config.yaml
crop_scale_min: 1
mask_ratio: 0.75
encoder_moe: "top_k"
norm_pix_loss: true
lr: 0.00087
Rows from block 3 of the encoder of a small masked image model, named by matrix and row number. Rows with one number within an expert belong to one neuron, the router's apart. Each number is 500 + 25 x the weight over its row's rms, rounded and kept within 0 to 999. All counts start at 0. Numbers have three digits each.
After each expert's rows are labels from the 100 images, of 14848, where the router gives the expert most weight on average: "peak on" is the class under the peak. Only what is clearly more common there than usual is listed. The data: rendered roads seen from a driver's seat, with toy cars, trees and houses.
# router: router (encoder.blocks.3.mlp.router.weight, 8x320), inputs 0-106
# up: expert up (encoder.blocks.3.mlp.up, 8x80x320), inputs 0-106
# down: expert down (encoder.blocks.3.mlp.down, 8x320x80, transposed), outputs 0-106

# expert 1
router.1:486528558487505488503516481507503501501498495515518517482494521528484505504519526531495509529518508506501513487480490492492499448500451510536458483552497462518526465483504513510474477490520540499502514528526502483498576526458481487513491478501521506438509497490529538548497509509532508540501469513513484506530500565470460
up.0:502523500499460506552501496499502502501501501506499501500502500502500499574501501503502530481498492496486500500493499647499497500512500500499501469500500500501514499417466501497500500504502505498500499505576497491500502501519501501670501573501500500500501501576500501501502501529507500502500520500461499502502501502466499
down.0:510500500506500484500496500493512499499490500500501500496471499499520501498490518499500507500498485498501495503498505478493496492506502496508503498502499498499500499500501498496559501511481498498492500493500498502626502495500494498498502493502499499497502499497513502500499501501509503496503506496503503507500497532503496
up.1:500503499500500499500500500500500503500501500503395503497501487499725499593500514501502500515499481499499500527500500504498500499503497632500499500500502499500500465496498503500500500502503389500499499505500500506509502500526500500501501500500501500500500494500500502501500500497520597500501496500501500500501499500481472
down.1:504429501501493498489497501500487500505504503507501470503550501501444496501506524502498503499495502505500502499494498480506502499518497422492505496496494601508498500582501510496506507498484503556460484499500472501513501535496503492501498503506507509503518513497498500496496509501502499509476506501500498489498443499507503
up.2:499498499498502495499500501499500494501501501502500499500500503499499499496503503501500500492501502498501499688498498500502500500501500495498501507500500562500500501501500500500505501500506504499338500498499502497498501501499501501499499499506500507499354502501499500501503502500593499501500500497500501501501501503501500
down.2:501499500502498499502453499494498497501499500501500501501500498498491500503499613498500496501501486499503500800502500498503497500500501506501501500502500506500496501501503501500501497499500498498583503499500496499501498501499499503500511499501500497500347501497500502499504502499501500497500520497506499503500498501501503
peak on: sky

# expert 6
router.6:542479507518514512489519496505491503514530522513536509522475484489475487483484531507566512477528555483526501493518520491489489511486508462515503499473462533526473517524489496481521522482530520512490468486448513506498482507485475498502508474512495508465496512539503474497512514512505529568505500483490504501496467538543559
up.0:499503503498499344506498429500503499501500499504501499488500451500499501500501503500501498501500502501497500504500498660501500504502498505500500500502498501498495498500489675415499501500500498500498500499499500498506458501500504499418458504500503500500497500502500498499504380496489461501502478500499500499501499499468499
down.0:500493495502503508502499506503493499497505501500501501517502499507499518491500499495503501499500504519636489502498500395499501503503500474502496497493506508508504501502503303530493498500505500499495546477504477498504506520499508502506505496507502503496496501499502499501503509537511504496502501507521506503494502440497503
up.1:499469500500499502500501501502501403500500499516501500502499499500495500501498541500441498498500502501489501551497401499500500496502502501454502500500500500499500499503461500500501501500501500500496512501500500506490498498500496501441506523500499503500501502506494499356496502496502415499502499502497498506501499499520501
down.1:502502496500501497503501501498501501497503504499500596498501499502495500501502503495498497499500522498513501501500497498504501438500500500423500500478496500501466512495495495499519497504497501512496494501500503497424501495497540507502546514507501494500503483509507500502499519499482503499497509498502500626498499503531553
up.2:504449530496496512417494496518505479497503503502490512506484511514494519500509502511505519502507505503540498506469440490488525502483455502511511506499531590483486520518470505506490488525484481481470506544481519459495511543494526494495636504498543528453499515522515494484448464539504482504380558498495501544500507496504507
down.2:511504521509512488598499508502505497501492506512502498498471499492517465485504496501400481476531517504505546501499497500473465485495497501508492502496430499497500564494498494492500527497517504501503508518501448492508571501493420493497511500498437499495502504498489486500503484497514496498494477519501502480491495498514579
peak on: road

# expert 3
router.3:468483550489490498508499523477524479497484474507441480570511530528499502499506463527525537507503473485469482493465521547536528512524472586462510481501527505471481521523495498507501471514520465521522530500548510517496500477488479502516474482488506504486521500473476502502500474499475496479499524492493492499500514492495413
up.0:519459541540511477499503495519337497505483489522492486507410504470490493474492497511530489501500510594513500511520492497500489481500496495509500489495442517487461528535450517484509528488437507432520494508468508489494473488487625480430482545499503518481503506488495473505498504509495492503500527525475497508514526481515512
down.0:500498507503517510494501575498488493527498522494497515501502500614503508512500513493504500506478489464497510490416498510410505517505506547486501500505500505470493484501497509506489499508501484499503528566505502497489502495498502503496506479436469492532508500506499486499497521490502493502480502513500486504495507442486469
up.1:499493501498474501506501405502506501501497499481500500503499501281494501498500493500497474493499501498499501502501402498499499496488494499501498503499497460500516500501499501501498511416504501498499496588465497499500491504498495500493499504501399501492499497488491497514503499510500501470499501502499501644503494503499504
down.1:499551497499501499492496498502488491502501515497504503500503492586493498572500537485435535501498500494496500477498577502459503492541501536502502500500501566505467498502500496500495469500504499501503499496501465484496484505504497498503500493502499521502502501503500501498505573506497500504498501535500494450494501500516500
up.2:517462536596513484496503495520420502506482487517489482508367501463488496474492502512524483503500509603530496520511486498500493494502500496503488490497448498491458540533469511493521529495495507423517496510489505505498477485495524476406499545490502517492499501483496471503495502507492495501494529524476495509514525475512516
down.2:500495508503513511495499585499487489542498509490496509502501501658504506514502507488503500504464485476500513493413498510421507513503508546488503501508500511485494480500499511505489499507498489502500515552505503497489502498494503507497504482453465490503505496507500483499498525492502496501471502513500489508492513455480465
peak on: verge

# expert 4
router.4:528511419529494482484467512522493491505500467483506497505461468511475504513468477506475441490473483496484503502535490459466485504502535447527484551520496509475517419485481515504500505469508501482467465491498490483509482542556491495463506488501472515517499495502489510444488485491509501439487518495486494521479502506467534
up.0:498498502498501501519499506498501498500504498503499500499495496499488498495501505501501492503504498501501505510496500502500496498497617500497502499499500500500506502501499499489502499508500500496497514548498515502487498499499512498494496496501495501502498499494499497501501499495497490498504502499493502498509504498501500
down.0:502504500500502426501496500503501500500498495503500500499501502501498500499534499503501500500499500500500500499500501499499501500500499502499500499500500498500501509502499501501502500500501499499506501502499502504499500499499500500501501501500501499500504499500500501500504500501499500503500501501502504500500500592499505
up.1:504497498506481500541501536489515498498502499460500519452479487491505528494511503501492499486540483522499513527491515559517504500510507516493522497512578508510521505487499471491489495508478474513494538527521497501486489521500584501525500440495478499497499585506467492499523515444472493496523525486480506465501503475473505
down.1:525497505505553495517496497529475487510493505528502500501501501492496493504529515497499518492494497494505500533497478456504506501494477506497477512484521508524500517514514497613487519491493490503501513496491500530500507506543462482508531493519505504497515496507505392485527491525520502505539505502505470563504501506512535
up.2:498498498505497498505500510499504506498501499489502505495491498481502559503500502499495523502526463505496497512501515587510500503500497500495497499503498513508500499498503495482501504502492492498499501326509498505550500499500534496511500500499479497500501503493496499499501501490498493503506490488495498499489505493449499
down.2:498504510498521542499506505491498501504498522510536500522510505474481495489505513508507525497508503477462501520503503520517498498498497488473472512503494501549499480502501503537497549496496500470501509496497504503499509510591416499502499497544482506529500482616500501506507492507451496503525477500496501590496507499486502
peak on: road

# expert 2
router.2:500515487525481517470492496459478513519507495500528500470531490518528483526490490423479486528473471532521505521521496482498510512492499506518518558496524497512544464486499490515486504520496472519512545500513440497499504525546529514499523534488502478545489484494506541481487511495502485481512480496502501489485502468503512
up.0:511500502501501502481500498501507502503500491499500500502499499499499513500586449505502537493499503500500498497502483500540500499489500500502498401504508500479500530517551555499484500502445499499500500501500493501489498502480499474500503468497509502500500500533500500501498495498502500501512505497500475500501513507500499
down.0:500502509501497499505501499503500506498500515504502495498501493493502480497496497498488495486573509525463504472502504509497499498504494494437498493491493499499500571501496490482509501455502499504501500487495512499566497502503493496509425573494500574527492505451501477514460503497494499508453485506497493500508518506537489
up.1:500466500358499500499502500496502479500500500500502479499524500500513500502608508500526500504499499429501499500500501566503499500500502546500501511524542500499501504500504499498496500501501500494501501500500500562474499500500517501500500501501502500499499498500499500501508501500507499499500503441500515515501500500468500
down.1:497501501524496487501494500501500503454502495503516494444499500500498502500504500542491500499505515515499454497510500499475501499499500518515500498500501498499511500528533345501499501502492454496499508499500503500454496503497498500500500500491502500500501506504500560503496497501500498501495534504497484500500499499499493
up.2:496484513488490498504484486500514490508508503509503517489505520477489521500498487499490494501493497464501499520502504496487506503522505499505494505501510499503429489501454489510520518502475510430485504498502499526522496468396483513512422491507487505495500506487506494508497515482506515499501494422495505510491482502507498
down.2:513512489493502484499512494503502497513505502507502496502490499500509496494496495512500530493502493508504499515521494496514485498498481499494480499521497495537506509503499492511499497502519493471513561504504487491499503493525505511484484491481511479515505499492496509491497545476511492475503500519509497492497491501547515
peak on: sky

# expert 0
router.0:498494474464480505506511467508491461496490532496513494512548503435494482475508519535489506471468509475486477498493468495501500519491522462450516444478510531523469554470523486498539506495460463473490474488476499503508467478465490480521507481504502476534496506496475466466526511518505487464526543516523506486473519445497532
up.0:508521522526453513526487516462481520462514512512470500479463497516494470517496507483513489502506493498510522515492481461502503470507479510497499513501528409511473495482510473512512513479547495514501537488503495467510492507511496504479512506497517501486451496531501493506493463514512510521473494595507507490485515514505482
down.0:524464498508527497474497486489513461503496521489490501504465503492466501489509490499507493498500504500501489507543493469502500502490506516504499488496520499484483479496461484528478545504502497486492501502500493498503513487497500507402505540492501484486500463481502498496497505505500512502498498502514499500500482489484504
up.1:519514502525470502518485509442489514478454509509482502488453486510497448507508507491534498502498493498510515510497488471506512451507480504496486506508554447496476498483508474525506514481524494500502521484496498474505495501508500537489506504498512495490478485517495497505483482507428505514492499552507507499477536514510486
down.1:517464496505521498413493488502534462502498546497496503504455501499478504496507491495505496499503501499496490505564503414504503503485506509501500491499514500488488489490454493520476514503508493481491500503511484502498505495499501507377503527498499500493497451475503493488507499517502510505499491507504504499496465497483511
up.2:499503499501502500501501498499498500499495496498500502500499501522499503499491495493493500498498497505498500491499540506499500501499496494500506500499501522505499500500501531500501498424500558505499396501496500499501500499499498498549496502499500491377501523500502500500508496500499502528499500500500501498501500620499503
down.2:499504499500499529501500504497503493499496500541498501501473504500440500409498500498524500493498503494505502500501497500515500498465493496502500499500506477503530500489508560558506499501505505499514499494507510501492500499501562497496504491442505454503495497502503501514427452500511589460522498345501497501496500597500499
peak on: truck

# expert 5
router.5:515499510462478563536521454512519513516504522499501516489503514528523524506582498512497495525493521502512531499495499462493506492503501527550500514520504480531496490547483516508499522516519540485519507523513521490488444509443521516525495499480524503419507510514507474556493484490490527544490490514481516490502496536500500
up.0:503491496499501515477502495498501504501498501493480509498497502501489502500500501505501516502512572498492508508484502510499495500502498498502498509498518503502511492499505499487499497496505501506490495498501501499495498496506502500497505483501508512502524495501493501499495500498690513495521507498502491507545496504497502
down.0:490501502491498507499713500449502489497492501512500490495496509488560499508498502466500504492502491494469503507497499490514523496500500523521489516484495499499502502489507491518608503531501475525502507501497499491497500506496514502497511487491496460529451535495500500502501517500502499541444499465519514497509499506503498
up.1:501498496499504496494499408499504500500496500483500501499502493498502503500501498497500500499500500499517496496522501501499499499415501507501501500502500499500474500500504502488500498501502499501500497500500501501501498499498527500497499504501490501499503498505548499500499499501495501501506499499505501498498499506500500
down.1:501499500500499499498499500504499492498500500501496500500501504501474462498500498504498500500499501501501500505496500502501502503501492499499513499500499500500502498499504498501502501500500500503508501500500500500501496532499500497499500501500500502503498503500627500573489500500501499507528491503500500499501502500500500
up.2:498493500493503527488499485469508481510455507497489518469547497505514518491511485498497501416493712493503511500499502509486492513501509506517505545498496511509508504493506506458503500544517501495491505499492499500493471543495434504473496516504504493502515494497498488503504510503519518496506514497495561496503476501501509
down.2:498486503498498524500604500469516470511502507497530483475499496488531506514492481505497515572501503508464503496507496503503498494499494526521494532499488450505493506489513484533591469523490493507522520507498503500494500516539520524494511475492465503505483525491502527507510502510504496664484497447507510499480505501505463
peak on: sky

# expert 7
router.7:475504496505544469536482548529518566464485457475482498469492500494496535500458483474464495494522490517512539505487489510504505494507498480490481449500492502469506529495516506502485494505460515504522515494491544511508546461504535494485486537505504510533503494498490532514497490487484494500466462486507489501536526493515491
up.0:499491502497501496489500498500498498540499440622501487503573504500500497500526516551506500501501500497498500503501500500501499496500426499500500500500490499499497502500500499498408497461506502501500500500500500501500499500497344498498500502501501510418501500500501499502501500525504498500510542529478489501500497499499499
down.0:499500498502500499525499500501500467471500501501503544498502500465501506502499502501529500502501497499501514500498584498504501499513457501500497499500523498500501505500511497500504500500500505502501501501499500503489504500499467496562506499503500500500501501493500500500509499515496502503485498503524504499500509500499499
up.1:500511498501448492502505500480499500499553499486501490500508486497503500500497521501657484500498498494494498498506541498490499499500513500498490500497521485515533513495501497498501509477500496499500504497498498499498502500499498503528497499505490490471501498473501484506503502502494501516504500493494585507501502497497492
down.1:505485502502505492501489587521504500496503510518504517507496494499541495583513498500409481499500502500529504499499494495500499496497493496486499500510500475498500509499499492496512491582501510563504493501504496524502521434498505526496499471498506500501499497504487499499501500501501502499497499499504497500502499477499499
up.2:499488500499499499500499484502499501503467499487498672503502500502501498501505499499497497498494497449498505510502493501520501495453498493500500502501499497500500498499478502493430549493500503500501488506500500497499502500501499540503498560491501508465499500498500501520499499504495499498497499496542499502500502502503507
down.2:482512502505502499498499498536502491497609498500499440499522504499465486439500505514500499498504512515487493501505532500493491499504505502553512514520499509505503525494499494522506501502500497505501498500500508504510493520499498500486502470509541503511498525502509498498643497478505498496501493401386465502498504497518496
peak on: verge